{"dataset": "rendered landscapes of hills, water and sky", "rotation_deg": 5, "mlp_ratio": 2, "moe": "top_k", "expert_mlp_ratio": 0.25, "shared_expert": false, "conv_stem": true, "width": 160, "head_dropout": 0.1, "residual_init": "none", "lr": 0.002, "one_sided": false, "adamw_lr_other_params": 0.0016, "decay_fraction": 0.3, "adamw_weight_decay_other_params": 0.05}
Rows from block 4, named by matrix and row number. Rows with one number belong to one attention dimension. Each number is 500 + 25 x the weight over its row's rms, rounded and kept within 0 to 999. All counts start at 0. Numbers have three digits each.
# v: attention value (model.blocks.4.attn.v.weight, 160x160), inputs 0-79
# proj: attention output (model.blocks.4.attn.proj.weight, 160x160, transposed), outputs 0-79
v.35:525528475490556529497528507485510486505486490512446460503478506533513534494492513504517474475487497498501499528494496512481462514526494490513494465522508485493504490513493505470534468451536525512474482504494529477521535498436497451512525502
v.36:460465509507559511547519459529456532498480452505504537462522461495500504469524470495506485495519496502513518522504498522523492521520502506464471511501498540488503523534525456490514473482518492500471533488492559497489536451540504515507509473
v.37:475527481495505573504522462478501526491517494506504484516500525475480528453470488556534494438500469478488494524523493472473494492520509468491416452527479477486529516494500504533546490496491503506531501481477518519486558505504502514500500434
v.38:468458535486460513486495488517503475515495504496522509457494522482513477508522542466513481501516526507480466482521442492495517468468488493510458486497488462525513507473508497522494518532483526500502516454472494463508511466532520517507502482
v.39:458498461510490534485516489484497475487489503477530488532502464524506492528510503514519516523467525472489512476480459502532504488507471504498517410517512542522460494495401481560518475535494489466512503496466458486497487540495484503517506518
v.40:503489519502494451498505516503535464502401502488470493484466513431497499487500513480495467493514526517522481482547522521495513504459523474512493459454506480525459511496531500488514502485468523508515476463462497505498481532523490492480461489
v.41:532442492515509495472501487503496538499476460458450470500517476518526506506477498513490472518477466549505510524523495509496494504504540535545489507519506496466528517489466506514500505507493505506520497465501526535510481474463499509478524493
v.42:497478455530513524494518493495478522463491486473575457463538525522464520474526508526519503456548499502507522517488495495483510431516487481455489473517524478473485527563483534484507492463513528473513497477507497514488549473490467479548463523
v.43:498500490503549500521467462472503487495496481551503486508486505513473517499519490529492503490489488510485518524485512536526507447515463452479491530538473526505503477485422475521517470472519495522479537462544490509486545512525522489533513506
v.44:506506520469480504509548542504500500486512501508469522502471464548510507488505488460516469491489496509517478518480497514486483537535543461473562517527512512495480483520544515535491556542504506513449488548524522503483490495475512511503512547
v.45:496455464534557502537486511517490526491468490509543531516549500486521519523520466482528483461479535473530545501510478517523482512501522423488514528494494559496517458487477514481518507466490513515495495486486559498485526488479460452510484512
v.46:510471468501475490526447499481473480522493489481530508500538470504495514526494504510472501496525505471497512485484563472541516490486468524471520522448504463447515510511540487446503512457511512501524492505463551528466488468530513508487490490
v.47:503512522483505514503563454521510534482511516522489441508503538474497516497499498486535497495475440485503551494508457491443483501492465478486501517540493487495486480477471503482529468500515485476483502532511505457532476479493436550527515516
v.48:486484454470457507546498503470482519487522484508504522543493488466476476538476475521556555444529526498557509486479476452518522504531496501526510495493488492508514493491492488524500514517522489514490484489469511494488503528553499487515521499
v.49:471528496518547553510561500507531520491535517516523513558502510501481493490503483526533554471478530477503520502494506501481511494513472496482497462511464551490526497513496511521556499494493510523482474488532481497508498517471480488492513507
v.50:532477471506478508514473487546515496498549529472480548479531454514481492508462540513490458492505525503544514494504505540453520475474510525508483502471485512507469516453524502477464502513526481526461522435503500491493487492534495488451461497
v.51:473485542456515523510488448483500506528458487487576490448501512468518501479462518531461516471524515476499471464480484515527504458483493493487475513485495529508482538503490489522450461522488490505512468496475496467505499502534494475520470492
v.52:488523461491501546434500554517521511527506484533519496466477490548505476523498492514504547437464490529492466506476486536462546487460533519506480468551480479494496489529446523550551522503465508505496457494521497502499519535484518508495447541
v.53:513467490539474484499491541456472480472530510487533521526509489500473460509512468464526459515514497468515497497494517509484491532542517475486532515490524497491527471514494526507514462544467547510492476491476526533520452502490476474451471508
v.54:479521504523505525512487489495492488468524511503474454504499506507494489476527481503484515489480519511475481488516462451516523503549488516499548482481491495492485495544510491492458486488503518491536498530481509472423513461530552558509528510
v.55:496541481520520506513551482497529469502461524487474528494441464478527502467501513494510487511482495486452498492513498466518509471469522490501518518482507493520472470475522507480454514515515496479505510495463514461480485500516461512490460562
v.56:481540530509529494445470502494483512526492519487500470532485478490477493500523479480509527506519509474490431504507487509512523472534504491469539505498510497538492498501505521532527503563536476519445494567494495448498493494526500526507479508
v.57:486520530475492512471457536491495454504497482507477531487470498496509477497488515479491490475527512546529455577482531497534479504491502453508538485502494484537518458506525510489495477528509498561467474491487512485502482525490487428519535464
v.58:546470473509512459524495556498507443493518521498443508513525468541514445537523492473527487539471517482518493475496560480497513521457518491511548535504487494489545497527497552490522516476507526524491467521515473544507473502509514492488489523
v.59:522487509481495455503438485477497480510512477434531498502477472478491478498535465514485478507516506470524560481481522489554532481507473518493515512490483525506494520501497478534535504472489480479519498544515446516495517528501543497482471470
v.60:469491520525519517537489499497477483512472482492512489501512462488492462533498480467468527534505515514463507470531537516508523524525498516523533535431508490501515517472477509460472539511496508463479473541479514487469457502494534500503501526
v.61:510467519487534459525531509481518463524495501450469517502473497525515498485469486474470525507518490520549517517476481481512521493517487475503508468481498503470444464509504514514480461479469502501519524505483467521449511528457482475472505479
v.62:528474499496468499479471483478514478521466492481544485514503536532482513492514488532549514470524500520506563469489513514498472537483482487533498528515493515470512468544518437491518536485523473497531535468498498521496512518480520463471483472
v.63:539498531506494489561532537474491509503501501515555530500463493451526505528516508524552513482485534490493526480475548517489525512515501494533523518470523472504498467504512475551502506486494515425498498506488503488543497512457466465490495498
v.64:503519474521487468484492499525481502494495477527499474451525502467514460468482492559520519508496493456489515485527502459479512514462515496519481506485533527502556495455538473510494490525515519523495522519501516480532517495503482513513473459
v.65:449523533544502544480522513489465472514450488490490517488509487505522514523464518500536544494483539500517462500560517503528519512476503532492468479531485556471465517466493477489511534500504490516518510527496518524500502477497545492450541504
v.66:510509519543495477529522549467476495521471523515524540450505496469509488529514519451507512506472496524505478456458499495520502528511519487482492504524491515490537471509513511470491505512483486480519492533519471493478531534464449509524577510
v.67:526487501440480492489461502512482482503511485482501502513524517484494513532472483494452532505490511484503500485508519484517518518478491528525491457508497504497540490447472483523528493504525502552468495464537509498524484524463533495490493470
v.68:506504481472504535557482520505536491494518506483515506544487487510505495525469477490461465493513496514537483504478511502546510498502486545490501477528505517519527512476508500507512494506493478549500494446548477502482486486504501495454512481
v.69:503513516504489548463516511505538539514501486486507426471482491485531470490490503514484475530451527500511478498498482478494527476542544526492514447483509506496527522468514536524460515527537529533480486486533493470484454495513468471506479484
v.70:538538504534490504447496488501445519484515468482476530514556468535481547509510481501523525538522474486508498523509525488513493522519488509487498551485487506469450537506555552542472497469512537479498511553480502513502518492462519516486489481
v.71:493500481466521474515472500470467474494466493530495504516465498462520472526487502484520507535488480525492506535492507523493531489494517514517544462540480457511505499514426471453518513527532496531482490491478531533506475514502505487502510500
v.72:512452486478550462474509499488495515508505472515471519472558511509483577509524518486474503489478532537491513520492533459510526531470512520477487514498513496479479481526466518481550505511532506468476486524500497478457530502513515499442458502
v.73:487483472550500487469509523512510538541511466494535465475528503477488521460468466534542514512499483486480489483520528473500480507500492492538495486519487513508552529483508509471529483506551530472534469524480505568461523514491444526492559486
v.74:548502515522476486505460496493496460515536512523537522532476513474498515519490503530515488511497526487504510520521516473565514548464540523501496513538481489513507505525483497505514483505478457545485552500504476504503522515472539518505514511
v.75:487522464505483481523462492456479447541459529490515509479519460514503441531545514499533486485527504481487506526503500551536496473502497475487476494515517570506484525473530486468479521499507455503483544511506503493502479505477493473463509549
v.76:511523543465496509519429502523542464513472506491487522509490461475463530558501498496490516467487542487509473493495513483529481519500479495484462491512536492492485519483494497514526491532490486532496495478591507456502466525511512494501521508
v.77:517546484495513501538489467505508495511525555516541505489517520525516532510521493521494484558462476526504509472491528475481527487539509495493522512481473491505521525542478496461498547534534502486513477511504487488446479531485512517496539524
v.78:481525497518460512551516508467553491492455517487550548501493497515506491480510486528516530526494497520484486442471524532495509492497490493493514498498516476503523464530465501507537461508513487510515506496498521514527521486483483491508501503
v.79:502479482504477503490457516492467525507472517499467523530471536499515543497474531480476492505475521497507502530497484534502495482470500478512506501540463498479513487530451506484533529517478512522452507458492460496481491509469474483540548484
v.80:493423477521495500525493501524514517517508513522464537536522496496500528507527478474501551463520551484483547524519489485517472521476489474530488507503478490536507538522506482473526528486540493541522498520544476488492501512519476526498515484
v.81:495503474473520448482478461503496490513479522489548511503541523525508483483507569505460526504526499488496510477470493517472532513524475488525522523505495532528438498525481506528491469492514480476529476501496470481463473518464454504507520502
v.82:505556488476467463525485493533482541502551519488536483505516529469462524495445532488485498473482513466501471479467492515489470485494518491494473476497516536457509492492537537483490513516457495521472524501553517517476491526523486480512491523
v.83:479466497506454487479487491506494523499504479497509503520486527520471489549538512505514465484488478493513483482488465513470507519508497551487481492544476542503461530448458473493505485483506566509469505517525515477523486467494496490488491496
v.84:485465481498501513489448452509518530460517487476499512491489529466470534472431537480514518465538491443484536513483518514505520477528477500504495507488491487499506546485476449518509476507485512528506516453526499499508525507514519480487465524
v.85:491520524519517465531512476481490540471497526515510506532503520514494530485473530503504534512494489485498511480542517532480491498504468535476517518474460489463485467470491508504499507530528529501459489573559481481486500526494483472512516511
v.86:491461493491514497507444450494486484503463527479517523506529529485483520463473495517453526468502532485513523517510525508487504481495440423476499539495447487506487486501460486499537508478505499509486509463526469506469503518483506501496493539
v.87:486535437504508474535501534518457485538461494507436515509482556506533506534485517476538499483504498483480504513500509523472525533494505471458509483508464513455462482508449509503442523485519490477500506508429529539477523475467519455523517534
v.88:477470515508506470448476485477528470481475507484501521509514502477539452453476523526500515491534486485481460483492511504488540496528491490510484513562510465524474480477501423503547498478524477484518516511514508479490510513498507501466512499
v.89:517548536495517518546500485468463469471556510497501509475515491487506513518490479484522532479524530530481505489520515518540469466499477518504469510444512480524471497481471497499520480509491527537477480507530554498514506496492565466526475509
v.90:515501493468511498542489517526522489516487480528459526497430513477530487542500515517495490509498504516486503490517509477513520527503527477541514495515501463477546452514477560466477508522513483484515520450486489552511501485506516519525484527
v.91:459523549461471440498484513534491472490466496486532514519475472500494474506480481498488513495508471511512423484514509511543501487467515499481511452517507445516518484490476524490519515530478460537480486506544488489519488517507531484471485516
v.92:504518532513489506509520514465503485528454516492548493514536494497461527500481540511485492469511506532516498488483473461453510508509504521484499485471516483482475492513480522487446504508519526478504518519540509493472539496513536526529496493
v.93:522516497444486465538495525480488500506495458495513437496482513498491523486483508482512506522522517521500537494452527434528516508440542484521509468512548452531519512517472535478527487510485506545484469501518458543478488585515494521547544498
v.94:482505514521522552488511494524502494474492502486512509503503523510470549465488493501513491476475462511528511541495465530467490495550458562524508486514528502520459522462539474511492523470505510485494497460517531496491510484510528530448497480
v.95:513499507507513485501491529508506481492466480493519498490524548496494496521476486501490504519484519527542465496483490495507459470509565511501498512557501491492504481527475498484500521540497511493489452492467471488480518480489511509509492533
v.96:537534472489500462457493487516510478497496484499500540499523487533527448523464468521517482493524483502475523412501510516538504525465521524493522531528514481521512525513503494478497486483536556481515515529493500495507413500458517470492493535
v.97:484487516498490528537479490456518527521464505449489517485475503521518514517498518458458497498493525496487509483519470490544536501479526489503476531456462547503483527551538514501488528527491500509514549502494529533524485504517463497533514502
v.98:474451490528495524491505472484499525506493522478487476490515509521465544517520489476489492523514482523509524519474437518519519511491498514500488473552480542460480536523499457518530476484500517486506542431543482493488480462511492519489483467
v.99:516500509498495521465493508524523515466494508500455508498519455477479494515540458471535505470515496464522494510510495536544502491505501530516541525515554535551490523534510550523498498528527491493504509532508474481527492486512493475452504518
v.100:480470546506500525502515513487513488476512463523515495453519493531488488476518498485493468529526462504490558525521504511547513477517451488480462456508494518481479492512502448529501494523465474517492530453539473499565479519451466506476494524
v.101:503468491564519507515463533488492498524544492501458495521491497515526513528533517488526499500500471523519470493518505508517490559441525493509520500517431551501466520517521483501491536489489507483461432457489496493513516470476485505509495528
v.102:465489531537501547508488484541504522498450485490522494505489473526519478483479470509508517490514479487513544487482502500519522507544496469503484485487507469547475470509505522530513455451495444495480497487478554509481482493512461489534508502
v.103:419448461544492496536536467511491549507532475480511474541521473493488470439484466518469490488556519507479511554489488441519481464495460509438465508463484476452460497452484512497511496490483463510501511487516486503494480504475457512483496503
v.104:495484513503498528487505530487460499488545505471455491541480517497492536453507533485548528547482516516505514528545520531545494506456502506463479458521491465503503440436490493493486526553495482500484519489517532519491497482480484525506484501
v.105:481511451518500540510482462504511482520520533515492484549471495486458480524511547486504499530542485522497504529517521494510502552528531470490514493511506496482494446489471504461501523514500522503540528470524498495498500506513516527522474494
v.106:511505523496514496492543497504470538485490480542454507499486512486521539498528498509482473496502488507512515493481440500506491494492518510512460478512441512544501483535467501525531533543527495491530499470528490514497502474553500496531499532
v.107:456539519490483525488539506476534540458503491476482514509485484502491540514531504537521534527515545513483492490509521541558552504443542494517507517498565488553490482493540536501497507522508517538478485482473530514472512486481523492523492499
v.108:536493505529501538479494452513500512469503493500478494509509474467491496488505460534517450473536466492470454570480509541510533509540471500493530521483553521509515487495485512495541461511517489513505497507490511523491567465476492542482512487
v.109:489509521471492497498532494447462504483460553513487470482473492541497503465495544483502492494496500472528554524541519501522470516515461489453484455467494530490483438507528503491484487491515499515507479494479492500493473509461493487507503522
v.110:519470516542502522482475521485495529481521487495479494496469464518455473518477504509547493527528505480490516498485494542488534447490506515465502542510506519551471498453516484481498487447509488453498455570514499475516485520502493518531530452
v.111:492460548497514489531544469485458509513483500489517499492504522516536529493511503494524503428504472513494528517488545468512503456530498434487468470534513478498509495486506467458480539504482501510484472495499472512518494517476495493574514526
v.112:486489518511503511543538472533513560492456483544453548493505526511539496502501530507471509517514469492488528553491480494506490530525485460485480489489492469443483467509464513525516514482501515477525510484520493498486522471536482540484502503
v.113:514493453502502535521540501483550467554484457509518470502505483479518440465504480516515484482520540490476516494501505513508513445497490507517536488495509467518532482458499523507515502554508488527472477494486524515482490521493512498527505468
v.114:526541443534545528449485525498529497513520480484511525521517487501492495509524504481504483536529481483521469526478499540508545526483477491520515528522535489507525440488499541511533459451503475479503501508495480484478489494494531514461518492
proj.35:482461524457479506530467512547493502513498537476543551506498499484505530507513515528468535499498476509457481497576480515503500473507553504496511541493519533532522506520518492519492453520527488451512553493492531487488486529515523519478504530
proj.36:536536447436477504464467475520510508509510500521491486491476556489451509545505512510505542513486455519504500521456482467447501478491508493518513533521485442476509504508521529499499461513498504476503499506519436501499500532452526464507494520
proj.37:536476480479516468573438482498487504491485549472495527479528468478497494540510504495479483501512542554546510470512511510520523480451495512507562494510509488523503472517515488489501472491533480534490530498519525500509469523507509491528469543
proj.38:544500442534535465482550516518521474505513538493450517510494469478462471510505513502511488491491495508505550531463542483504529523486493502499529469499537484494501478504527514461504533482477458529491483515528515472503445512502478499475484501
proj.39:509503523537510500535482531524513526493503500512488503479518504495549513483484478445503462506519497478522474506503539483469489521497519496498513506494480459463507495516524465482490530471510504517502504539556490512487490460491512488485471484
proj.40:495503520498491541491479507520502513533544505498505502524512495562504457532489499490496513486508472492466514491445527466491497478508500481485480503517492519516537537498498517506482501536512461471494524474512509493528546459481485510487464517
proj.41:441488490492462500525509493560493473546515528527481503518518522497511502516490525527539535485526507496487493473474520470451508469479510472491484461475538509507493536486539469499515468485506466501502463539500504502502537519583463483510534501
proj.42:505503511469495508475496486505452521511469512500503541506460549487518515548497472464498485512506530492493493488467496496517478565503503519515505505511494540539500506475528466496478471516489472511482538500440510457509458475498505479548555477
proj.43:501539533490494445521500470515509547466501523453462511484498470486473523507436529464515527464516530487549454450513478491484462493499535501472526491496495465478516497511504485504489467503479476501514527490504513466514495482510508529517504492
proj.44:480515490500499514500529527523480513505502508535506487494498549481487475524506497502459509539455473499470548494543489518466499492493492479534462512470490505523511470484492506496481470477517532473521473465483466473484501484507522488503541502
proj.45:481540529460470522537547502522483496477472497498491500503432528491476503494495509522505572486525465520456460533432501508472496493474479501505509492527509465497500530492479486538517459514516466490472477514484453493500484490473497513553495480
proj.46:460536486513477510478529484503460519517519490477506500494478532483482483508487489510497515486520481498504502495463516510499525466491491492504466504513509493570491487518506513569465539499519466492511514467514462472522513554498504455514519507
proj.47:481521485531491500483515514544501451504457523520497498534499509534506529476482518543478494526539505541527473505495539542495463522510533488504522513503512532518495481516474448520521490517504500506516489465472520526463536510508530511476548489
proj.48:520504533514520470514479543484474469498494483515493488452493492475497515498516496538483506463495531485471494510493528521489517515462440444476520508514512496488501478550493489513525526465512564509523536506511548488513458475493499497512438479
proj.49:519494486518516475531487523489485472482454493513508478469544462506526540521501484476469460502496519489510488517484462529528480554516472512518508483501492470471485497514435460512448479522532496476502510501462520503502459487527540524498483474
proj.50:479497484479525527537529501512517521494456489519501455512450531483490476491519437499507483480498500506461510516535496461536461514490493514527506490486547512535478483519510492540538503488481522495550491506516465518489512491485455472498510469
proj.51:543475456509477507452497515523539508484500499518496527541485494508487492502529473453497462502483530545463535514457500496444502497488537539516505521542539450511489457491510486505510513508518531540495541467520495477528513476473475486510462511
proj.52:525505511532518495535516519496457501500464525517476473508476519467498526495489486438504459518525544504516515468521478488510397485458505512472525476472522539504519505457496446510461479530484459481504545517533519470506488478506494528533478459
proj.53:506528487532518500523527461503536472494500465473480529512488509508546470520503482535449510510513517507478509530454499519517482493493499531491482478532489523503484526474512503523489536450498482487496464529472474455514486524540511495530569531
proj.54:513508500506509469417498504479540501502464526504529522457508483515467505510486521493478509515483478403508517478540511512507478522533508527502489536506499547497484482492511505449515490516491513487520523514518512539540502513468493474463491496
proj.55:548512494483474490470480513481529549497525520464491494501516533521476495515482493521472518491475523499502487498523540517469510447557503501496467514515473526487507509562522497499501501502483500486490523500515476498577535497489490459501490504
proj.56:549490461540505493547532497484558486478520531537478540471504521496486516485519501465496492531455480509512536505509465502475480491497496550526509520510485519491522516501481482482499547483447534502531505485512524496491473490466541515490502497
proj.57:512523491473527448487444509454489522505529492460479492514482483504497508532531485514515530503493529491425535431490505490463508476509535492460488492522534508487496508499495503503469491471452523481510531507534511507511494482521514545477467557
proj.58:474532536458472509480512468491493499499506486486510474512492518482465541483465483554480481513533483484528508511489501495506530483521463474479463454495536536528528474469487548544495523501453463444500489470492539480501553492546493517530519525
proj.59:524514504488493533480501506439511548446463515536506466477514486546524506480499520492552511502527459496488480512495494485515500530514483501510497459508519494530502481511509507476488541487505532507457481474458502474513494478501474516532531498
proj.60:490499468533474473442513531501467548518526515522540504502457524490488501465518533506519485486514461431497486524483513495484526459514528504487449520530489526501519516516505518505510489485513534491523441501494487473528527480515478473483496500
proj.61:514511552506517517459468458487483538491495481499519476506505523490506499492500518495498464506495473449460479452548561468518478497507547465461473498499505500507537521493501468490492485497532498516467510498527490532509509496498515535564454511
proj.62:454508552502526526505508527484453509480479473504503501479511466502547501489515474490537538498550485515509431529468472495507532466466473480471483459513504513557454508514496512527477496501506487510468492464472474525507528487522490508541519477
proj.63:517507485489504500485481495493438479499483514518491513509537524507520506498489472537468512519527499529498485535432501519529498476506463500503478483543477481476525464512480531476476481520545498514525478473456521470489489519497509524508493522
proj.64:493512519464502513507497523475497508487527518526494513521497514541494513511464519448508506464494523522506519514552451545519502491505501504499491500527487456491438539502500501459478488485482503502472452488505456561474467531500512502508498503
proj.65:542500531496553491532476513516556501482532501505499528511495520516495488523519465506452474505496502529505489556460506513456442501539503479522512513536517467533457519508522507560491474512503496494495538487488486470524499477514512506526462493
proj.66:462510471502538532500450506487538508467475466536514485541505470505471518485482470494487482494490506514520499525579502541497488483501426445488476486488529468502535490494521450565499488487520493484506494478476522469488494493493522509515475492
proj.67:462523533531465493490491532448488520477503481486505480471485474484470537484500489505540467458516524521469523523510492482531466501559490496474481498497466523503465525528519553465481520509492508488480427488459539537535487517511485507501493507
proj.68:492545502500487486496517501470477492534473483484484484507497490485500536513516542524533507503470507434476517461504513475496482522484527476500491497478476484490487456526469578517522480492509524471529521518485515460526523488512506498493471543
proj.69:506510488486496516518488528502440468552509506488480532493493489497474532555485506475520503510490506504479507488551504523481495463500518525515462502495498498513505492479517486480553464496544511468493512521476528521508583503460478498483481494
proj.70:483466467455503515512548479522498521464524531489463467465505506540501474447533476540496477482510527529503461527492505520483492494454532494486487496475475505488534451512460501453507481531494465526492494464531510530505473503468467514478518490
proj.71:501474556510497518530494515531523475524504496489502522492490512547496477495520472510499501404506504517488511503486510492486468488493456490476493510483494531474490481494527521539468513532474506490492506473493534492470495521442503475535504509
proj.72:514532494532432508482473475505540473500477515461472470507494468488513450503538466480459523531522468517507543489511464526502498498525492494508501504474505484500486483458531461499427531468464463480486465496500481494538465468494487524503491499
proj.73:506525519531500525501469511480496440465519538484485550525489496533513489491499499478499485475461542476502514549517506549478495496515504498455494498451493523523453517485510509571491504508467477500481481500525496508509466517525583448517485477
proj.74:510501532478525498556525463541520536517467498463467474472536500536487455474464473477486501485521507485493499481509491540472524458528527516516493511480515496496476490502482547457480494501534538473546495521482525559527485496500513507455474544
proj.75:493503525524524514478492496524475550431529502498506505492455556527531574486489487510488538510500518531515452516519497518496494506481488516495498534520486459499522492544488515519537470493488523464505453466510473505495490530526490528552485458
proj.76:474516474512519473495524518469511533493525526501520487500525491532538489499499540502500494509531465558488483509499514478505505508473468516508483518530464530502499489516520484494445488494492547469516502535463476499513488526514495479502476516
proj.77:496480514502509505542462515507504496511432484509526494486543525465508480530487519508518510470522560466491516545523501511501525497481485493504456503478494511501499465472525540515476499479455529495524533513506502496531532495524519494488504468
proj.78:496476517454492495480482455504506516491525486473483510540533478481507490491477512532494547476474474447504486490519478462520492512498496486498512498488492455485507467505519473520505516497465491486501542512504487499486500561480524463521495554
proj.79:489479461497504498540534538525535497498482503497518452520445451470482497539470480490499445498512505549511502482503519467500489503517487518506523503467530488522487538498557477540492532469483504521548488520494541437505513448490527496467493516
proj.80:476512496486493507499486499515498455489498516468513469479506486512514460470482512502486500526449441527528466493460519533500533489530466516486514523524512496444527452545457511491457478487459503515513473481492512472505474500492503485518473494
proj.81:487506540513490546488486508475522500475510459468499474480491495510544503473493482540555516471487478500500482515487501485520502509498485533482508494506497490522536534467506499456470480490497523509485516501498503535530498487493483473498493472
proj.82:501481483536490549458510509499539532520471487549483508479466473506553534512503494527497471510544518523477518514523462490501499541518500501505479538529470456515501541526498489530509476472500498523517496520485446499483513506498507554486532455
proj.83:488518523513516498491520533489479458488485554498424503529484432466523550465451540497509554490502524482511481499523522471480487507494502488502497476464500464532496474503541527481514466517481485483485457497505502496483494472470484499485543495
proj.84:492487477511488511483537504493501502526496540472478539549477478506503483541562520507480480509468505522468495520478513485475492509494508485524515525513476529491469459489504546471490527496505515522531527512485510467491511509469475497496524497
proj.85:490530498526459503503475522552507491538481502472486510477535476530478467523494474571478494516541508506445480502442514474520547503553513476504480470490527492523492524497520494502494480531485509507475493497445502483514511508474501470538497461
proj.86:514480503514515506507529529486497494501472484484520482475495506533484471534530497520539501494471433495503471524406508458508543493551503527537510482490558526519494496507504492504469516503492535498521469489451517488516472509514504500531503441
proj.87:511481547495474519488481489506517464436545555443494482474506469509482489475512487546439486504489501529536454523500501506516491491513520508518511516483526471559473491527546478501543479526482475502452474484534475467488501500466485514501511496
proj.88:497487503519500533532508529502487501533517491462485499480488495497465557517522492463475505479486476470479515507427514471501486492489471491495512509505516546517532543522487523492460534474486506521493452488475497455484506520502473471547490536
proj.89:484470495513503450475479522544526470492444501519467515491477519534516478509509511548507528495493474494514455555528484506537547534528493493502519488520503475469513475525518562503462453551501496524502497489484473545497475528511482521486504516
proj.90:497509478504484492542532492518480499517468441509515485539535480523461473458488485448537476493494503517546526480506513511467506496438525528448509518448492525506500498481495471500488522503469528520485482525503521528513469513450549507450502512
proj.91:544472475450515524516464501473504527522520483516544499487518487507491540531495471462508491475506499517488570481485509480486497485503467516454481505505482486511501515519526527545482501525489517510518498471472515471486514508545502483538512520
proj.92:489499494523549503516477484511445529503491501523483513497496494505515480563526486523520521537525489499514475497544508500529510491492505523435476522544452520484559495469546483514523486504494455484480537532503448544561466483493473511483513475
proj.93:503544502539509510481507443501513478515464512549528546497485490504491498507507481504530476475522521507486459528545504533501515474544485554436515483486493544500513503447530490491454524474516492489545539483502508545513488469488518511524447459
proj.94:525455493534517473505528504452480492494533558537494479492476488495486484530523500520455492539509527481486503500501517440495482528471515465496500503477506538488462483469506514557549482504501497522554508514527499501504516469484493488499504539
proj.95:533518517468489503489511480534521467522511482471486507555491444476485513535470502505491451496526517511489526493542463535482520514508496514515514466447512473491481523470506472540465482481450470486483521505528560515521511501531519542460497514
proj.96:480501499525486538495524503515461508530494550478479459480458459500465520502547493465480509486474486501493450535548505465483530500496496493526511491455489507455516483496483494506453473548512515506475466478490522589515583491521506505507495474
proj.97:493527439508516512492497481493527458499499520556496509520453480488484513489493510524510491521484535519473500508474533532459507517462466513533549474492506480508499507475476505494541493485517498457466513489485488523498527531493520498478499475
proj.98:480533512468540503519518490524498461488501487517477523493487529522512478512500479504504472503447514471494482510503484531479476437489513485511496483441504454543560474445492475459508497545507475511499463574488459427514502525478470494527524548
proj.99:489502512485516531497486494470556490472499517480502473509484530492505507514494540530486521530513528530565473511436481504484498520458535476515511517492474477513522501488478504486489477482493487563523505482488526477483485502507521525511544531
proj.100:465496457525474546524508508501540526521513531542497490522483551529514535519509526509495536495466536483516482523469482514452497539514552498506523508475496486498463547498466528460537499474515501514466505521443526425454513516477500521545474495
proj.101:535543499482490512544518524493529540524496500484545510452482530515453516478497495479507461505511534485519531500466498499445475473541461518478481483545528460503514481492520529488485517520538502476512501514503532499503490553527493466487480483
proj.102:544523510458482472518509489463499515512505527505508480494532443483480530500495489518484492541485496505481472479475478521514487519482478490482506533482468537512475504493471499470451501490460517479505518507524481444481502512498564501492493465
proj.103:493517487468555533498498496440495486501515488537510486451544496554530501510490520512483495483486525511528499494474510582509497498510541497512501483509509559522507508511495468487539543489511514505528469504498493478493490493501516495547469496
proj.104:503512539485531459511474493497550500538522501532520482471521464506550480482508470493444523474507540511509508447507462508477479473531518497522510513521465502497475524535473502494530498486505516466492475499515481471522489526491511502478511470
proj.105:526469528508511461542503516516472471473517461519517510496546467506526507470511467535458478465444457518525503502535508503494526527486473526531497506505479519547463496494500477533527514513522505437459476518495516522502529537475511479516535526
proj.106:508510445490439494474479527499513471447488506483517489463437497497468496495539541487511539521503464473519479521508504504490476509500467498536469516505521500529544502451492486488479481512507475527466480494466469477481491482482488502517511489
proj.107:501520463493494506534491536533489498564486517440524526545488446465514510479489490464511490489487483517511513509548501491465474472483467494492494522471480487484511494516475467515496515456468530471477545548498487498536454482505479518451492493
proj.108:460477508492529539503483521485535492514514481485519508521498507484543546478467521466530520532478549518518532492491454496512483496480502527507531487509497482506482536490514475492447503495488526518497454535504478404492440485474514525514510533
proj.109:515505512481536466483491467533539522491498475481522533517503497516561479486509484473492540522473516511471517499489519529550531458513530520532539561488466505522508575548476544491508472519476506497511503508526517495485481504537540488457492445
proj.110:485479506505506529508488509502543474525531491525503517516538505515517512486505497556511516503489485553459492457512505448517536579509480481501534464494464499454483486514483537535521519500489510517521515483494548452528479509504523487458517495
proj.111:498508504497495501552497502484513490478515530503515512452451448504481521487452504488511518556496483470495455500542499557545502537468494537486498526445515547501491515487473529560495484507512529489492504531509518463501498479524548454507484477
proj.112:510512492480495485508525507493483474519498497487540497514504482500543517475488480492486441476496527497507518510534514523503467486452488501495480518516511536528505509493465443467486513482506481521463479505506475411524497523490492480494495492
proj.113:474491501538493513490471553536458514478533510506507497496519475512491537529506553485459521492462476490545498538500504502498494528537504463496447523506518545478508488543479489497490493483501456480547484520527480514512522499448494496500489522
proj.114:520483525490506482507504492511510448484542502484507493511489555494514496461499483536477495536456490528529500483518496479504478473432517499475541452513511465517481520495512477487523494538536498517530509476504500463512495557488515504508483519